From a checkpoint of a small image classifier.
Model: 48-pixel images, arch xception, norm batchnorm, depths [2, 2, 6, 2], widths [96, 192, 384, 768].
Training: soap at rate 0.0028, 40000 steps, batches of 64, held-out accuracy 100%.
Data: trained on rosettes with rotational symmetry, 13.1 epochs.
Rows from block 2 of a small image classifier, named by matrix and row number. Rows with one number belong to one channel. Each number is 500 + 25 x the weight over its row's rms, rounded and kept within 0 to 999. All counts start at 0. Numbers have three digits each.
After each channel's rows are labels from the 100 images, of 14976, where the channel reaches its highest value: "lies over" is the class under the peak. Only what is clearly more common there than usual is listed. The data: rosettes with rotational symmetry.
# convs1: first pointwise conv (model.blocks.2.convs.1.weight, 192x96x1x1), inputs 0-95
# convs3: second pointwise conv (model.blocks.2.convs.3.weight, 192x192x1x1, transposed), outputs 0-63

convs1.27:507519506438503493499501490507517508503509511514466531482483547460481476487517520449477528518522505463489497498497521532527513485490498540544505492536505474526446473504518500501488475526521493454586541505497457503521461478520522466500468513505507517513511469504506538473509495531477521480
convs3.27:528502521503496505502493473491503507474480526519510544491520517488574524531498508463488494491530512466513508513492454517507461498496452469524494500529471513497485512492482556530496442484489502
lies over: rosette

convs1.147:496448514502481528493481504536532553480525514510529489514525419506482499521513453506506469482501515479460507485516520431542480457492484471522480502504473509484484469512492505453490466501479494469478501480509466498468493483467486485536506505497530543503491456518460487513485515478512518508
convs3.147:465511518475494482525520514483504541530551452515479510527483484516496457504485504530509498500481466508480556515538509509532512521504493506510515532489520503522498455500514480525482513524505511
lies over: rosette

convs1.179:523472528490515486474436530514526503466484525473442517460538499520497504494472537497495469469514480484476508514450507532489503480450521541485496466490502507514484475514507475518541537515564500491456505490540488535503500472486495484476478473468531486497496494492486514481536485524466476485
convs3.179:495509514520497538500502486531506476519523473463518536490460495471518522548490458509454475463495520468550485504503540460529514515523541492493475504515505475522497465481488483490551542527484505
lies over: rosette

convs1.158:529435513490550474484437544517500531477477518481457520500541496461518459442472516529525475481492472478476494506490493497453516513459483522495498497493492483494482516487498502479515501526548493511475499501519484529507513524485520498480509481495497472533447476505458519467506499545476497486
convs3.158:524553522472492460543480516489519542459518523516487492485538505551519526507524522502498514494504476469475515512496459543472484501471467466512504448474500520496549515507513480504469458502507519
lies over: rosette

convs1.137:517510502521504482507513509526496487486481522463455481543470525493489527476506489504527538548505538424495515491480485535491491504520518453496463495514522487530498466543501547481511546513518515500526503524484485477460514529482453512527491532510523498510538518520537512502526552486473474512
convs3.137:518498520506508520481474463506542501508453501501538500504510485532539499514525513434481533496536507470534526468507480525521475476537515464476488507529475538523483539487508513523536461500460516
lies over: rosette

convs1.136:489508508504538570506519537518489509484580503486470480479485515515476495487480460522508486471482498460474493485514540486493476487454501508472462504514499439503500522478477518513537494524489517528481550457494518491455490469517489485515498495489460527475521500527517461525515488519543486494
convs3.136:534533509498501526535466497514489471449536497496508486462473509503493499467486472534463488494525551492501493513483493493497501544507517481516521481484472450512534468507534486517494480489478489
lies over: backdrop

convs1.57:512440493477483511447452549490501475495475538497525493523491542545517533466491539520536501475497518483451524520463486516489511467442514497505495505466506509479495498495520452541504531511520517502526492500508492518558501468476505506460478471498522502511525546503510482484517519479479496497
convs3.57:500464474453532482479532500460504491515472454524506484510519503520487482483559536499470506522513506480470494492502489502512494478493505476525490517524524503504477538487488531496506485491488501
lies over: rosette

convs1.76:488472503496514479493470535529466525485497546448460504479499521514522507484484555500485506475509484456504489499486468492486519465512511523491517461533524492474479502484510469511513532539552495523501478490480514493501519469493466496489475462512492455508496548488516506484487458583455503515
convs3.76:510441494453490469511519495501475500503508496505501473489499480495452488453529497508488503489491506494510504506464485488494539469471502472505570461458513514498488506479525532527483498536494489
lies over: rosette

convs1.153:532450527493474510509462506527488566513455549510484560514512496479510497466489469474516482520499506480529483464503489553522490515522498501532534463481508500493526454471513486483488527501488499505578524484493476475547504519476514475536526494517520497495488496490507486487515468485513494535
convs3.153:520481505495488493537491441506497502493523474500521500483505520483516503484481454512503509427450482509513511486483493550506489503486505446467550491480450491515487459458530493517507496530518526
lies over: rosette

convs1.188:538478514487509525501497547450518539477510537483524473481500507505506513527508488509512432512489488529520495475521501505483463506485504492484472499506534540525513469489479523479515486516515506510441536444464446520539508480526499501510502518503487513482465439503512481486468531514553509526
convs3.188:459525526467514526545501511484497513503487502481515506491478497521471533504438469521502473508472513490491503527502495444441468523525467485538496486487500518508536524504503542481497515453493508
lies over: rosette

convs1.184:489526488477481519461537497535508489541516462468515470475497550499498497504493532518482470527524486520504493508491531486504497496499537502496534560572502520523500455514472510494496518513481498480482461550503516473476537464543494531507494496473516525508495508542500508513469531468438506497
convs3.184:492548542488495459508481516479461548520450529487530483485490507479489513541513475469473502456494473470460504528483548558534496484472501508500520464496483488516543487460493445495508506549536504
lies over: rosette

convs1.10:504490479456425506474509517519454504474521508532554508519502512503491444488473433526465505485492478498502472516468532516508493519458515510476439483486495460442505509513475513492518492512501486454454484509522512515500497509485477478519471511521509497482510503505512514503497459450494498484
convs3.10:530494526469506496501510535460460490507441482476459485478567506476560513488482542474518507494535524484484525534505440502501504459472521473510509491518505525505441499491457493481493504478522518
lies over: rosette

convs1.143:493537504476545487493500518550525488476563484503469435528486496513503532495465461532501522561496507491434548487490485491535497490482480499487520511511521499491484526510547521507528507526500502456492498461496462538487496475507501484521506500501486506509452488481514521506514487478541512461
convs3.143:509463463489488419486519493488475478515470504493525541567502507485519490467479436472474491486533555552507493489483494514494521491512458484474505505476476478524473491507474524492504523465462505
lies over: backdrop